config.yaml
cutout: 0.4
num_classes: 12
activation: "swiglu"
conv_stem: true
positions: "learned"
lr: 0.013
warmup_steps: 210
weight_decay: 0.05
adamw_weight_decay_other_params: 0
Rows from expert 1 of block 3, named by matrix and row number. Rows with one number belong to one neuron. Each number is 128 + 32 x the weight over its row's rms, rounded and kept within 0 to 255. All counts start at 0. After the name is the row's rms in percent of the matrix's.
# gate: expert gate (model.blocks.3.mlp.gate, 8x384x384), inputs 128-255
# up: expert up (model.blocks.3.mlp.up, 8x384x384), inputs 128-255
# down: expert down (model.blocks.3.mlp.down, 8x384x384, transposed), outputs 128-255
gate.334 160 [158 171 149 147  48 123 170 119 134 184 167  99  92  84 111  92 174 125  90 210 102 191  99 163  91 153 161 146 169 130 160 109  99  91 137 181 114 130 160  98 105 168 115 142 172 117 162 128 111 140 172 123 126  80  82 118  93 141  86 122 115 125  89 186 153 119 135  96 160  97 157  87  94  83 105 145 120 102 112 161  88 101 169 123  71 118 135 116 167 118 173 134 160 201 112  79 112 108 116  31 174 112  96 159 107 109  80 149 168 116  97 136 132  72 170 117 138 124  92 113 163 169 148 128  91 123 128 132]
up.334 166 [122 120 163  82 175 128  94 163 109  83 118 130 160 160 108 168 139 126 171  74 123  64 164  94 129 131 128 112 121 155  84 149 158 208 125  80 121 163 107 128 140  97 139 112 100  94 149  91 184 114 116 106 124  93 130 131 195 119 169 115 132 128 182  78 144 151 151 171 160 122 123 156 120 152 196 125 149 134 128  96 193 170  86 161 179 111 109 127  94 151  92 114  92  87 155 175  98 148  92 219  93 100 162  94 187 129 162 132  80 143 158  85 131 186 123 136 127 135 124 118  84  74 100 148 116 144 132 150]
down.334 170 [ 86  55 151 119  67 110 148 144  74 126 187 124 142  97 112 140  86 175 124  95 164 140 136 128 177 203 128 193 122  95  82  89 113  90 178  86 107  94 143  99 143  36 112  76 130 103 210  97  90  91  56 154  98 131 157 116 150  86  78 197 117 118  93  74 145 138 112 105 134 158  95 119 135 136 130 121  98 192  95  73 143 140 173 110 135 171 118 160 219 130  86 130 125 108 111 129 148 146  83 170  91 157  76 109 121 164 166 127 115 114 131 139 143 119 156 123 188 139  93 162 155 119 123 101 150 147 124 165]
gate.335 018 [143 169 150 113 101 141 152 159 115 133 109 117 143 120  94 144 129  82 201  80  95 213  89  66 132  56 189 132 144 157  94 130 119 131 127 129 142 110 176 144 145 167 157  91 148 159  87  93 141 133 130 105 217 123 126 109  97  93 133 123  89 183 104 139 140 135 114 120 115 156 162 165  89 133 153  41 151 137  87 124  56 171 132 139 139 118 172  90  65 124 116  86 123 172  92  87 164 155 137 111 106  62 114 146  59  57  64  77 139 130 170 154 157  90  76 134 157 121 156 139  79 125 112 181 153 123 113 107]
up.335 018 [ 92  95  80 146  72 140 141 160 112 167 139 105 150  87 189 133  69 142 140 126  74 147 104 165 154  95 145 109 128 141 211 146 149 115  73 169  44 116 173 137 129 111  92 125  76  61 146 107 111  79  86 127 140  95 155 113 151 132 115 110 102 112 101 178 108  75 153 108 178 147 143 158 152 168 163 194 100 104 121 101 140 141  70 119 123  73  67 108 184 120 111 164 137 175 102 167 104 171 187 119 175 132  87 139 147 148 100 129  95 112 102 134  93 108 187 154 131 118 109 113 134 119 165 135 175 104 132 136]
down.335 016 [147 126  99 109  98 108 181 160 172 145 134 166 105  85 130 129 119 100 191  88 159 176 176  86 120 165 149 144 116 139 145  97 133 114 130 141 126 142 158 132 213 123 120 135 146 128 146  74 142 123 138 222  98 180  79 163 109 164 113 112 114 144 121 125 159 108 173 122  74 180 177 136 102 115 180 180 115 160 131 112 110 146 127 124 143 139  93 137 160 114 109 112 137 149 104  69 122 141 111 140  97  94 101 103 107 139 200 123  74 151 142 160 155 105  98 169 107 128 142 155 153 143 160  66 127  68 127 111]
gate.336 168 [119 145 132 123 127 142 187 118 153 168  59 129 125 150 117 132 124 123  92 103 122 226 156 127  89  73 145  85 115 153  93 150  80 196 126 117 148  99  86 147 163 143 158 101 103 163 128 128 131 183 130 146  34 123 159 108 128 103 120 125 156 107 100 124  48 122 127 135 102 170 132  75 113  73  92 157 120 151  81 115 147 168 122 134  78 121 122 166 130  80  49 145  80 159 147  88  25 117 126 109 101 113 126  74  93  93 154  78 119 175  93 163 115  96  81 131 121 138 133 134  92 145 190 149 118 185 175 131]
up.336 189 [ 93 142 124 146 109 102  84  50  71 153 122 119 142 153 138  48 156 152 113 135 178 119 132 159 182 167 172  79 137 165 154 169 151 178  79 159 116 103 207 161 125 187 134 149 130 145  83 147 130  89 159 169 154 109 101 106 166 122 114  90 167 165  98 132 195 120 128  85 134 153  86 100 147 126 118 122  63 148 175 136 109  70 121 157 115 150 127 195 137 126  87 140 129 152  73 103 141 132 122 170 143 124 110 118 214 130 136 189 102  98 119 132  96 134 153  60 160 120 100 121 123 188 126 150  93 103 103  64]
down.336 186 [142  90 161 133 114 118 178 126 158  87 102 103 101 110 127 154 155 138 121 141 108 121 123 190 105 134  45 194 152 132  96 132 106  94 117  93 175 139 130 179 139  95 139 180 112 134 119 117 129 151 102 156  85 107 155 176 128 147 120  58 102 155 140 151  93  48  65  94 100 164  78 121 153 114 162 135 167  98 155 110 108 118 153 155 159  91 167 155 126 128 109 134 131 124 199 157 142 115 115 151  91 161 127 138 115 110  48 143 147  94 185 123 148  87 102 125 161 149 125 147 164 170 171 122 102  95 143  91]
gate.337 050 [141 108 175 136  94 137 121 179 109 144 153 120 136 105 153  94 136 154 124 110 114 116 148  99 109 157 122 157 179 124 127 140  58 138 131 147 210 119 166  82 109 130 118 125 136 170 138  69 102 118 129 132 140 140 128  96  30 113 144  48  94  81 180  88 159 145 157 135 123 107 156  82 124 205  84 109 166 155  92  96 104 163  60 166 177 146 115  69 161 140 137 117 117  73 102  91 129  47  72 107  93 188 139 120 119 186  67 112 132 154 111 109 167  72 174 149 172 122 134 120 102 115 107 172 165 152 166  96]
up.337 048 [131 138 172 147  89 170 120 160 115 186 196 124  85 100 126  75 127  97 137 109 131 100 142  84 151  98  91 100 132 106 106 158 143  91 121 123 179 125 159 138 150  97 101 104 156 134 101  95 120  64 170 148 191 126 138 158 123 112 132  98 206 128 173 128  89 176 102 137 180  85 155 111 125 119 111 155  73 196 119 135 149 140 143 101 142  93 172  88 138 170 132 117 123  82  93  92  67  88 134  93 141 167 157 120 166 129 162 154  99  75  93 175 167  89 134 133 144 137 155 164 118 109 111 130 146  95  67 100]
down.337 049 [134 144 188 148 188 157 162 152 115 113 188 119 163 152 154 145 131 217  90 136 159 110 164 112 159 123 109 117  91 102 105  99 187 103 162  94 158 128 135 128 106 151  64 131 132 157  90 164 172 119 123  95 117 104 145 185 134 180 142  93 163 140 126 119 131 142  63 106  74 114 167  62 121  74 148  74 116 139 117  89 125 132 130 180 158 144 154 128  83  94 116 124 132 129 120 179 110  48 101 157 128 123  79  72 111 126 138  68 152 167 108 169 145 100 148 154 132 179 115 116 103 136 120  64 108 105 112 160]
gate.338 123 [128 126 139  97  98 165 138 202 203 180 105  99  98 107 120 110 135  79 150 118 129  90 114 125 129 131 143 132 123 108 120 154 145  80 125  94 128  98 155 125 148  91 103 169 122 132 110 137 175 142  87 151  93 110 191 102 135  89 115 121 160 136 157  96 139  24 145  95 140 131 114 170 137 128 142 125  80 130 126 130  93 102 160 185 156  78 145 139 116 133 175 122 135  83 157  61 147 157 150  87 125 135 215  98 122 101 166 132 142 123 106 172 156 136  58 136 134 110  60 165  89 156 134 111  77 101 174 128]
up.338 125 [154  79 129 125 161 144 143 107 133 129 134  69 141 151 103 129 107 145 170 155  76 142 104 130  79 179 151 134 142 148 100  88 124 164 125 123 101 162 135 103 104 137 156 105 185  85 117 143  70  92 160 147 125 177 123 150 142 162 144 184 105 125 132 134 139 171 125 181 182 138 131  91 167 186 111 167 130 115 131 121 174 163  98  92  74 182  71 148  86 146  87 114 113 148 115 152 139 115 128  91  90 137  67 152 129 122 159 121  78 139  81  51  77 102 125 103  89 104 184 129 119  38  83 171 147 116 153 104]
down.338 110 [ 95  91 121 157  62 144 102 150 188 157 167 136 130 130 133 100 152 190 144  66 131 159 144 173 145 160 158 169 103 142 175 144 108  98  92 133 159 160 160 189 128  70  87  87 118 176  96 182 141  98 137 166 140 109 112 108 204 131 126 107 153  61  86 142 187 156 150  88 167 154 126  61  83  63 137 132 134 101 165 126 132  86  69 118 197 167 181 158 105 155 140 124 119 126 110 168 104 139 106  93 124 176 114 107  84  73 102 110 109 125 133  89 169  95 119  90 124 166 103 112 136 109  78 104 101 121 118 120]
gate.339 159 [113 145 172 130 108 113 113 172 103 106 186 112 133  50 147 145 178 107  83 141 149  93 127 107 142  93 152  81 107 108 124 142 160  65  96 154 129 180 125 113 140 137 138  85 108  97 123 133 114 132 205 115  84 129 109 108 145 130 154 165  74 129  63 158 142 171 154 161 177 119  84  96 119  83 142 149 117 123 134 126 149 119 112 173 167  80 145 219 148 139 107 108 105  48 177 155 112 170 146 126  99 131 110 100  98  35 178 173 116 113 121 116 151 114 128 144  32  74 127 122 135 123  65 117  45 159  88 124]
up.339 173 [ 90 143 149 137 119 170 120 148 112 141  80 105 131 110 143 149 155 116 135 110 124 140 144 175  69 127 159 120  75 156 134 113 123 161 102 133 171 180 131 104 132 122 114 122 173 146 127 120  69  34 132 103 181 179 111 109 101  65 166 141 118 119 113 167 150 149 130  72 160 127 124  72 174 100 108 162 146  91 110 124 190  92 168 200 160 113 140 173 173 143 149 116  90  78 127 121 114 154 103 194 109 133 115 125 101 136 175 106 141 141 134 131 177 128  62 193  83 124  98 128 167 111 101 142  88 168 109  90]
down.339 165 [145 143  87 174 141 169 148  93 180 174  66 185 138 157 193 163 168 138  91  78 105 116  58 153 112  90 144  72 120 168 152 127 104 148 168 109  95 198 144  89 152 183 186  90 117 137 131  98 160 134  98 138  76  83 155 170 157 107 124 133 163  99 121 124  98 136 132 112 211 175 121 118 134 138 109 157 148 187 121  94 111 164 139 205 112 169 151 135 120 156 173  75  69  99 152 133 101 171 102 156 187 120 102 195 173 103 150 136 121 127 165 159  92  85 128 140 226 176 117  70 115 113 135 142 105 140  77 113]
gate.340 142 [ 93  84 124  87 120 131 167 192 195 152 144 147 165 146 126 141 103 181 147 132 192 137 129 169  78 152 119 100 181 130  72 147 138 148  85 147 126 185 140 149 117 144 132 125 146 146 141 131 110 206 130  90 131  83 102 124 183 154 126 125 190 101 115 102  95 162 166 155 104 112 108 105 112 144 153  99 136 150  69 130 107 123 106 125  98 102 118  92  63 121 121  34 134 102 129 146 136 106 107 104 122 104 211 121 174 167 113 191 151 111 106 125 131 151  98 175  81 144  99 193 105  63 108 163 143 139 101 107]
up.340 143 [123 174 101 173 130 178 113  81 111 147 135 156 125 153 128 115 164  85 144 190 108 127 112 151 143 106 149 193 163  93 108 102 103 138  73 119 120  54  75 136 150  92 147  95 145 148 129 143 142  92 127 137 141 159 161 128  95  60 166  97 104 104  94 167 154 106  74 123 149 138 103 148 132 109 109 139 132 142 172  96 154  81 138 172 194 155 150 104 164 128 101 185 137 110 131  92  97 136 176 143  87 150  62 140 171  99 145  86 126 181 136 150 117  94 136 111 179 118 159  93 128 185 148 123 152 123 150 182]
down.340 147 [111 215 123 123  95 161 115 141 109 147  66  81 118 148 147 134 129 148 134 111  97 114  78 165 114 107 136 105 158 106 109 117  93 131 153 136 114  86 133  87 108  91  99 111 147 107 146 106 121 113 176  57 160 114  91 197 126  81 132 103 123 124 118 110 133  85  81  99  97 136 126 123 179  98 162 159 140 136  97 105 120  85 152 112 125 190  81 111  33 100 178 126  91 143 121 169 149 111  85  84  90 118  93 179 145  96 113 143 114 118 120 121 132 132 136 170 101 105 118 170 131 143 155  58 104 158 132 197]
gate.342 146 [125 126 160 188 167 134  97 160 206 162  66 136 117 131 138 141 131 120 219 122 149 105 139 162 113 124 131 138 166 109 117  93 162 151 155 122 130 115 176  88 117 121  91 158 109 123 122 101 147 141  84 116 172 136 100 113 139  88  78 119 132 131  96 118 125  93  63 102  88 126 130 107 134 115  90 114 106  83 123  85 188 131 136 168 118 174 114  99 181 183 193 141 146 150 178 110  86 186 113 140 151 167 174 168 108 177 109 102  94 180 147 161 138  97 165  60 172 155  98 128 154 113 170 151 168 150  76  86]
up.342 136 [111 114  96  61 111 119 183 130 105  92 186 119 188 135 109  84 135 160  99 125 116 107 115  72 152 100 123  94  97 160 145 135  89 140 119 172 134 165 135 167 103 124 153  97 144  80 131 131 103 144 141 162  88 138 172 143  79 171 144  94  89 103 220 136 109 186 176 183 148 170 139 128 164 193 159 108 151 186 130 168 116  91 122  89  99  86 141 137 119  63 103 105  93  47 110 122 128  75 151  68  99 103  94 105 163 130  97  82 145  84 119 103 109 139 107 190 126 126 167 124  87 147  89  96 143  99 146 133]
down.342 148 [130 145  87 133 107 178 122 147 148 125  50 111  89 113 145 127  94 103  66 130 152 176 149 116 121  79 188  90  93 136 144 117  88  83 159 105  89 126 115 107 135 126 171 165 138 138 136 163  97 132 134 165 100 124  72 198 150 138 136 145 132  91 110 174 133 136  90 166 126  89 163  39 129 153 128 201  99 176  86 128 154 196 128 156  95  93 113 132 175 149 131 160 137 184 151 130 125 175  88 124 121  71 109 121 128  60 122 110 173 207 131 109 118 122  88 121 147 124 115 107 194 100 154 182 142  77  90 153]
gate.343 007 [ 70 158 159 115 100 122 143 152 110  71 153 156  68 162 123  76 131  87 187  62 111 107 126 187 143  73  81 151 105 158 110 125 139 131 148 118 141 171 115 104 102 137 129 104 131 115 118 138 124 139  95 103  94 146  91  81 131 154 139 110 131 101 141 157 130 142 148  73 121 115  93 114 110 190 130 126  97 111 137  65 120 157 127 133  91 133 155 107 149 114 139 136 162 165 113  93 163 181  45  98 117 166 100 163 201  89 100 121 144 120  87 156 179 166 108 113 123 140 128 142 166 110 148 126 216 146  92 123]
up.343 006 [ 80 105  95 147 102 136 111 150 117 181 136 180 125 130 152 107 118  93 161  97 176 108 161 130 123  45 156 106 159 130  90 157 141 151 134 105  72 206 119 140 108 106  79 138 128  93 139 202 112 143 179 138  93 112 148 128 126 117  67  81 175 139 182 121 121  80 162  59 125  86 103 156 116 141 129 100 143 135 163 131 168 147 113 143  83 170 143 102  93  80 125 144 104 152 150 206  84 100  73 106 119 163 132  97 133 145 104 134 143 132  95 176 136 105 154 150 147 124 115 147 197 142 134 137 150 149 126 191]
down.343 006 [129 166  94 144 158 142 128 118  86 102 118 117 123  97  93  88 129 136 102 158 158  97 109 125 104  41 103 182 147 135  89 152 119 105 119 109 143 156 147 146 113  98 112 162 144 125  90 142 146 133 127  99 133 126 172 131 137  73 173 109 103 108 120 170 143 113 196 134 101 116 110  72 125 202  85 123  55 102 207 102 153 112 117 155 117 119 120 111 171 144 168 164 112 119 169 144 146  74 105 136 115  71 144 142 144 143 105 153 169 157 132 143 189 158 109  65 127 114 166 139 147 142 136 126 102  99 145 175]
gate.344 054 [131 132 132 102 161 163 126 111 119 117 131 113 116 146 168 116 117 157 157 145 157 103 156 118 170 136 146 169  89 119 109 138 147 149 240 106  83  74 102 120  97 162 138 101 106 151 147  87 126  27 158  90  60 112 127 117 164 116 115 149 160 130 159 145 124 131 145 152 129  74  91 166 117  59 138 109  98 143 139 146 149  85 102 200 146 138 120 127 101 119 150  76 120 130 148 128 129 171 143 150 178 100 144 107 135 167 195 115 183 128  64 150 156  86 144 110 144 158 159 106 139 164 127  88 159 103 132  96]
up.344 055 [159 101 126 122 152 182 109 150 115 200 151 198  98  69 117 146 115 102 102 147 158 144  80 113 106  72 158 179 230 136  87 130 134 148  79 132  96 179  84 147 120 130  74 120 163 115 174 140 137 126 110  87 126 108 157 179 146 147 130  97 117  82  95 124  66 114  89 142 176 184 140  94 152 112 204  79 158 135  93 169  53 133 152 157 183 125 132 113 132  77 134  92 117 180  75 122 134 109 166  83 131  97 181 123 146  61 127  96 127 117 169  63  90 107 146  80 186 133 101 163 151 116 112 155  87 161 129  85]
down.344 051 [161 136  92 107 138  89 156 113 135 148  93 115  92  98 133 157  90 110 117 117  94 122 127 102 129  90  58 127  97 147 177  96 122 140 135 130 187  91 124 111 178 135 138 108 127 103 136 133 142  71 137  82 133 127  77  77 127 117 161 141 158  85 141 145 171 143 193 141 185  72 160 112 129 113 137 154 175 126 107 138 142 115 122 140 139 139 141 130 161 138 129 214 118  94 204  64  65 137  72 109 127  87 136 100  80 137 121 146 158  95 123 139 162  98 131 148  81 132 140 125 115 101 193 156 147  95 128 125]
gate.346 172 [144 120 141 106  86 171 189 128 119 150 112 106 155  97 174 114  92  87 140 139  94 212  98 174 109 186 127 113  86 123 123 132 159 183 121 101 103 208 163 122 107 111 136 135  91 106 117 129  99 140 154 115 121 158 123 134 174  81 112 127 132 146  91 172 156 137  82 155 141 126 205 114 118 145 145 169 153 145 133 165  97 190 139 141 104 115 107 112 183 134 156 150 146  77 138 104 197 163 118 145  99 130  86 152 132 100 110 129 136 118 165 229 139 179 120 115 119 138  87 112 157 124 183 125  93 128 156 144]
up.346 180 [ 79 185 205 141  40 131 162  89 141 103 151  69 133 212 137  61 150  89 185 122 116 140 123 150  97 213  99 107 108 184 132  91 162 170 136 118 131 169 154 179 104 129 122 117 148  83  69 123 143  81 171  99  82 192 148 102 119  97  90 160 131  78  59 184 161 101  75 100 118 112 181 125 108  79 171  87 105  68 128 135 130 113 184 171  95 114  75 116 103 121 185 133 164 104 174 174 154 148 120 101 107 117 122 147  72 127 159  93 119  96 108 178 175 137 105  94 130 163 119  88 143 176 148 122  85 132 199 152]
down.346 175 [179  74 196 101 149 152 109 149 136  71 194 125 143 163 116 106 132 113 123 199 109 123 107  95 117  96 156 158  80 140 143 145 127 104 134 175  79 108 181  99 159 107 163  98 105 158 125 102 164 126 161 172 156 127 116 123 113 123 161 105 137 140 159 167 184 132 137 145 144 113  68 100  63 151  90 118  85 117 114 127 148 133 169 126 117 123 123 111 160 120 145  94 111 103 153 150 106 113 172 180 203 158 102 165 133 126 108 142 133  66  76 114 109 111 122 177 140 150 108 132 219 129 165 129 147 181 115 131]
gate.347 151 [138 151 117 150  94 120 116 149 145  71 125 151 141 102 117 133  75 110 139  86 161 166 163 156 163 136 118 170 144 119  67 136 134 124 126 137  66  65 121 146 101 139  80 121  82 171 138 135  86 144 169  82 184 143 142  89 106  99 102 128 118  93 136 105 111 142 162 143 186 155 139 146  79 130 145 124 132 140 109 125 143 173 116 156 117 141 111 111 193 124 122  62  94  94 172 105 129 228 123  89  71 155 113 134 109  81 110 237 114 154 121 134 154 134 141  91 171 149 124 127 215  77 148 151 150 132 155 165]
up.347 156 [117 142 149  91 198 102 141 145  79  66 126 106 135 160 159 102 104 109 124 105 162 118 122 139 163 125 132 153 142  98 122 151 140 124  87 112  58  99 162  95  95 142  93 149  65 134 205 149 143  77 128 133 158 164 130 118 172 156 140 156 162  76 123 157 119 100 132 128  96 100 119 155 108 117 104 147 152 115 120  73 171 101  99 105 171 156 113 121 134 179 151 128 136 126 134 196 155 117  99 165 128 161 105  86 115  80  83 144 157 132 110 138 157 191 138 108 126 141  70 123 161 116 157 154 128  88  76 164]
down.347 149 [176 129 157 156  91 167 162 139 144 139 124 100 123  87 138 106  92 145 149 104  97 100  88 128 162 151 208 124 103 116 160 127 154 135 134 131 150 130 127 114 134 172 137 112 129 143 127 133  97 112 137 147 148 153  70 110 140  89  77 139 176 183  62 165 122  93 109 143 148 153  99  78  99 122 114 116 164 115 100 183 117  15 182  81 105 128 148  95 116 124 151 131 153 117  86  92  80  96 156 132 162 101 130 116 129 221 167  98 111 117  96  88 142 139  94 203 143 140 150 138  39 151 106 100  75 163 133 131]
gate.348 123 [212 153 177 102 115 124 122 107 142 163 117 118 167 106 162 129 152 100  64 120 136 147 112 194 146  56  97 131  92 100 132  75 146 107 131 121 119 121 123 171 135 124 111  76 108 120  62 143 154 141 148 161 134 139 114 145 145 132 167  76 130 150 141 161 131  93  96 135 195 131  84 110 134 133  99 108  83 115 125  93 132 175 105 103 174 156 108 192 112 179  64  55 176 154 102 139  39 117  97 105 168 114 103 139 136 154 147 171 108 166 134 167 133 158  93  91 165 125 129  80 166 125 172 173 154 110 108 114]
up.348 111 [171 167 134 101  99 110 178  97  77 228 152 117 127 112 134 149 133 117  85 147 127 137 196 145 119 130  98 114  80 144  75  99  94 157 118 138 137  79 101 155 122  76 117  77 145 125 111 102  91 151 177 111 102 156 104 121 141 104 169 159 109 161  97 166 177 110 110 138 108 136  96  98 113 129 109  99 144 112 135 118 173 172 135 151  95 162 125 125 110 152 137 120 212 123  65 122  88 117  59  83 153 187 121 107  90 151 117 138 119 126  81 145 165  97 100 104 152 102 169  96 174  64 147 161 175 149 145  88]
down.348 120 [110 138 141 125 159 127 133 109 108 112 140 187 111 158 113  96  97 164 141 124  68 161 107 144  91 171 135 156  98  87 164  98 106 127 186 135 166 159 131 163 128 115 143 135 170 120 126 131 134 140  77 156 117 107 177 142 116 114 192 124 162 116 102  49  82  75 114  98 137 159 106 141 134 145  85  97 154 148 181 119 181 113 153 147  89 145  59 135 106 131  91 213 139 127 143  63  64  75 140 180 132  95 183 170  90 115 190  97 173 177 150 111 125 156 209 119 143 167 117 130  99 111 155  85 104 125 161 161]
gate.349 063 [ 89 111  76  99 144 126 180 119 157  72 150  94 171 103 124 129 151 120 125 133  66  72 182  55  77 186 198 126 157  96 197 123 103 124 159 156 128 105 178 161 123 170 118 168  91 153 125 119  93 157 139  79 144 128 132 134 151 105  43 132 123 181  94 161 167 145 142 139 197 129 114 139  47 105 113 103 140 139 116  53 115 139 102 123 142 190  75 152 131 127 115  80 141 128 165 136 137 159 179 125 159 121  88 204 101 132 111 140 106  97 137 147  86 132 125  75 120  83 148 140 101 102 146 139 154 131 143 196]
up.349 052 [ 60  99 110 105 140 116 126  74 113 138 105 152  90 133 109 138 122 121 175 150 113 125 157 137  82 166 125 102 189 101 120  94 140  94 102 143  79 126 161 138  86 147 196 150  89 117 103 142 127 168 165 147 171  67  75 121 152 149 140 123 138 143  52 138 118 149 125  91 193 147 110 133 109 151 126 192 123 129 130 139 101  79 169 127 158 183  81 156 102 141  88 108  96 114 183 125 169 218 142  63 181 146 102 136  94  82 106 133 129 117 147  91  62 106 136  79 163 121 150 188 119  98 115 143 104 120 109 133]
down.349 051 [159 140 119 174  86 208 125 132 137 162 103 127 108 122 129 135 107  85 133 197 165 157 152 186 159 139 144 130 120 177 157 163 119  92 126  72 112 125 131 144 148 146  79  99 158 112 108  97 156 141  20  98 103 134 107 144 146 139 167 133 139 147 165  97 136 127 131 126 132 187 145  84 134 166 191 143  82 139 139 143 127  51 175 136 142 181  41 119 141 141 158 108 152 173 173 153 102 140 107 149  90 150 135 129 113 130 116 139 171 153 180  85 159 184 126 150 187  97 128 173 116 125  95 127 131 108  76 192]
gate.350 108 [184 106 151 141 103  79 140  81 128  75 149 138 130 117 122 103 136 174 162 165 116 174 100  91 143  78 106 159 134 137 211 143 100 147 124 188 151 140 138 116 133 207 146  45 144 122 162  66 136 127 128 120 161 136 133 151  90  71 129 119 106  63 141 137 131 153 146 150 166 131 156  97 123 190 107  91 152 126 132 124 140 106 122 196  77 147  95 138 155 101 102 153  93 159 124 147 114 129 169 153 112 141  77 109  82 113  74 117 162  78 160  77 108 143  80 149 120 180 136 157 138 129 118 141 104 160 172 189]
up.350 098 [ 92 166  75 135 173 167 128 118  86 216 135 140 118 159  90 143 174 112 171  69 146 117 106 120 107 116 172 102 187  81  56 138 157  97 123 108 123 139 131 134 110  43 105 166 119 119 107 201 135  95 114 119 136  90 142 115 151 135 108  82  57 164 138 115 155 166 113  86  99 134 108 110 133 115 179 118 135 151 114  98 164 139 180 128 119 130 140 108  62 171 162 140  91 105 119 125 135 151  84  55 153 175 136 128 169 152 166 129 154 148 131 175  88 105 148 124 107  91 154 110  80  93 176 119 169  62 128 102]
down.350 091 [140 111 106 100 139 158 113 136  71  79  87 150 108 113 167 105 164 142 126 107 169 200  98  71 166 105 126 171 161  92 154 182 138  58 223 155 214 134  40 119 125 143 151 133 121  72 123 136 144 148  90 184 114 120 157 131 163 124  94 159 176 168 165  97 160  82 108  72 168 126 150 137 127  80 128 169 184  85  96 107  83 133 125 135 142 140 136 144 135 130 128 125  88 141 127 125 173 146  90 181  84 202 129 163 130 109  63 113 171 132 170  79 113 126 134 117 178 118  98 121 111 145 103 127 120 135 170 156]
gate.351 145 [125  76 141 163 113 168  88  75 147  90  93  96 116 120 146 156 152 101  61 109 112 191  83 198 106 108 113 104 125 141 171 107  94 146 113 118 150 163 182 169 115  91 154 121  55 199 145 131 143 136 132 140 154 130 136 121 138 128 114  88 130 140 109 161 161 145  91 183 218 163 102  77  94 192 150 138 117 117 100 118  67  88 167 183 122 122 212 140 100 173  39  96 101  57 165  65 113 126 138 182 131 121 141 144 114 139 110 136 137 131 121  92 140 148  63 101 122 101 102 149 133 142 159 152 116  89  58 126]
up.351 143 [125  91  96  93  62 110 100 185 187  64 128  81 108 128 156 136 171 113  50 133 159 184 134 183  78 163  75  73 129 153 187 107  91  97  96 142 161 161 182 189 117 119 191 156  87 162 137 113 139 140 121 147 126 126 121  82 141 138 110  72  91 128 107 228 147 139 125 152 211 126  96  87 117 167 157 152  82 135 102 152  68  99 176 149 109 109 143 148  96 164 109 153 129  98 140  77 160 135 111 150 142 152  94 121 134 124  79 155 146 141 129 107 115 121 103 145 104 104 136 153 124 160 169 201 129 118  77 117]
down.351 147 [133 118 131 109 136 160 102  45 199 138 110  84  80 127 187 147  98 149 112 156 104 130 190 182 133  98 106 171 105  82 117 176 142  72 101  98  95 210 106 213 160  77 163 159 140  81  86 149 134 134 144 168 137 135 109 119 110 131  85 102 127 137 138 146 101  34 115  83 153  53  49  93 148 107 152  64 149 156 140 142 172 163  48  85 132 113 175 121 151  95 117 101  70 113  88 188  98  76 140 135 165 112 117  80 138 111 128 102 111 165  67 132 111 106 107 165 168 154  82 110 133 170 169 112 108 125 177 148]
gate.352 118 [ 86 111 148 114 198 112 195 109 116 107 117 137  97 110 149  86 143 138 126 143 139  64 105 191 134 109 139 123 129 113  33 137 133 137 110 128 153 198 120 127 148 117 114 143 189 173 139 146 130 143 155 112 177 156 163 116 165 182 111 158  93 100 108 108 105 157 157 121  84 113 108 127  97 128 114 119 114 128 157 135 133 105  86 124  54 113 174  65 134 146 124 109 154 120 114 108 202  96  87 120  64 185 173 124 179 100 146 122 148 167 169 147 148  99 119 122  92 152 137  69  97 161 114 134 182  92 115  81]
up.352 113 [150 137 142 121 108 129 176 143 139 129  93 116 126 163 141 107 160 188 153 151 115 101 128 151 109 113 155 115 136 104  25 155 166 170 158 122 177 199 129 114 159  97 114 175 197 121 164 169 110  77 148 102 195 116 113 131 169 140 116 169  69  59 115 119  93 165 135  96 101 118 122 165 153 148 109 156 162 132 129 175  87 111  91 106  95 140 188 113 130 131 143 151 220 191  93 107 148 108  81 123 127 159 131 104 154 109 116 121 146 124  97 102 134 128 108 158 114 148  60  82 104 132  90 109 215  97 154  52]
down.352 111 [114 149 112 158 125 146 151 157 174 130 131 132 129 162 164 124 130 114 131 134 143 137  75 105 133  64 117 170 142 114 117 164 172 122 155  83 153 158 145 108  67 118  72 127 111 129 148 155  72 132  50 110 169 196 141  85  80 172 138  81 104  93 103 186 135 128 105 205  84 161  93 147  98 115 125 129  92  77 170 121 123 146 190  64 108 100 177 157 118 104 191 169 130 179 151 159 170 116 111 113 169 187 199 116 144 133 117 114 119 190 159  99 177 155 130 100 162  99 131  91  85 162 124  78 132 145 107 191]
gate.353 149 [181  77 140 127  91 165 127 165 119 128 152 128  88 110  83 126 162 109 118 142 155 103  74  94  94 115 134 151  70  94 183 134  82 100 136  98  82 160 142 132 104 131 135 149 146 143 138  69 188 141 125 140 171 146  88 145 163 189 111  89 213 150 154 166 118 202 154 141 100 124 149 155 145  90 126 135 146 130 120 165 123 185  77  96 151  97 166 107 160 133 210 113 102 123 165  88 165 101 136 113 121  94 133 119 104 110 113  96 190 163 107  56 109 173 111 152 125 146  55  68 117 125 169  81 127  85  90  60]
up.353 152 [163 150 166 148  75 151 118 180  91 136 130 109 139 139  98 115 181 153 170 142 115 131 110 121 110 143 121 127  76 100 172 167 141 129 126  98 107 159 212 141 129 121 177 170 157 120 124 101 148 118  92 133 145 146 166 136 163 158  99  97 160 195 162 128 112 160 166 105 112 153 158 155 138 107 154 115 155 104 121 144 140 162 104  82 108  95 121 148 115 160 168 124 105  86 180  75 135 109 118 125 155 107 130  95 109 162  95  46 171 162 115  81  96 127 121 193 174 105  59  83 135 113 157 127 145 136  62  97]
down.353 151 [156  66 164 103 123 124 121 127  47  98 150 108 180 137 130  77 153 103 139 135 186  69 108 110 132  99 101 133 117 143  79 153 145 115 144 126 154 133  72 113 202 141 136 117 139 146  89 167 166 186 137 132 128 146 124 135 104 130 172 157  56 100 151  80 167  88 155 122 155 120 122 197 155 174 147 170 103 106 135 172 139  97 122 103 183 144 176 116 166 110 111 163 154 156 106  79 105 170 139 183 153  68  93  95 167 112  71  90 131  59 155 135  48 153 163 159 184 108 168 101 139 122 113 128 147 153 123  75]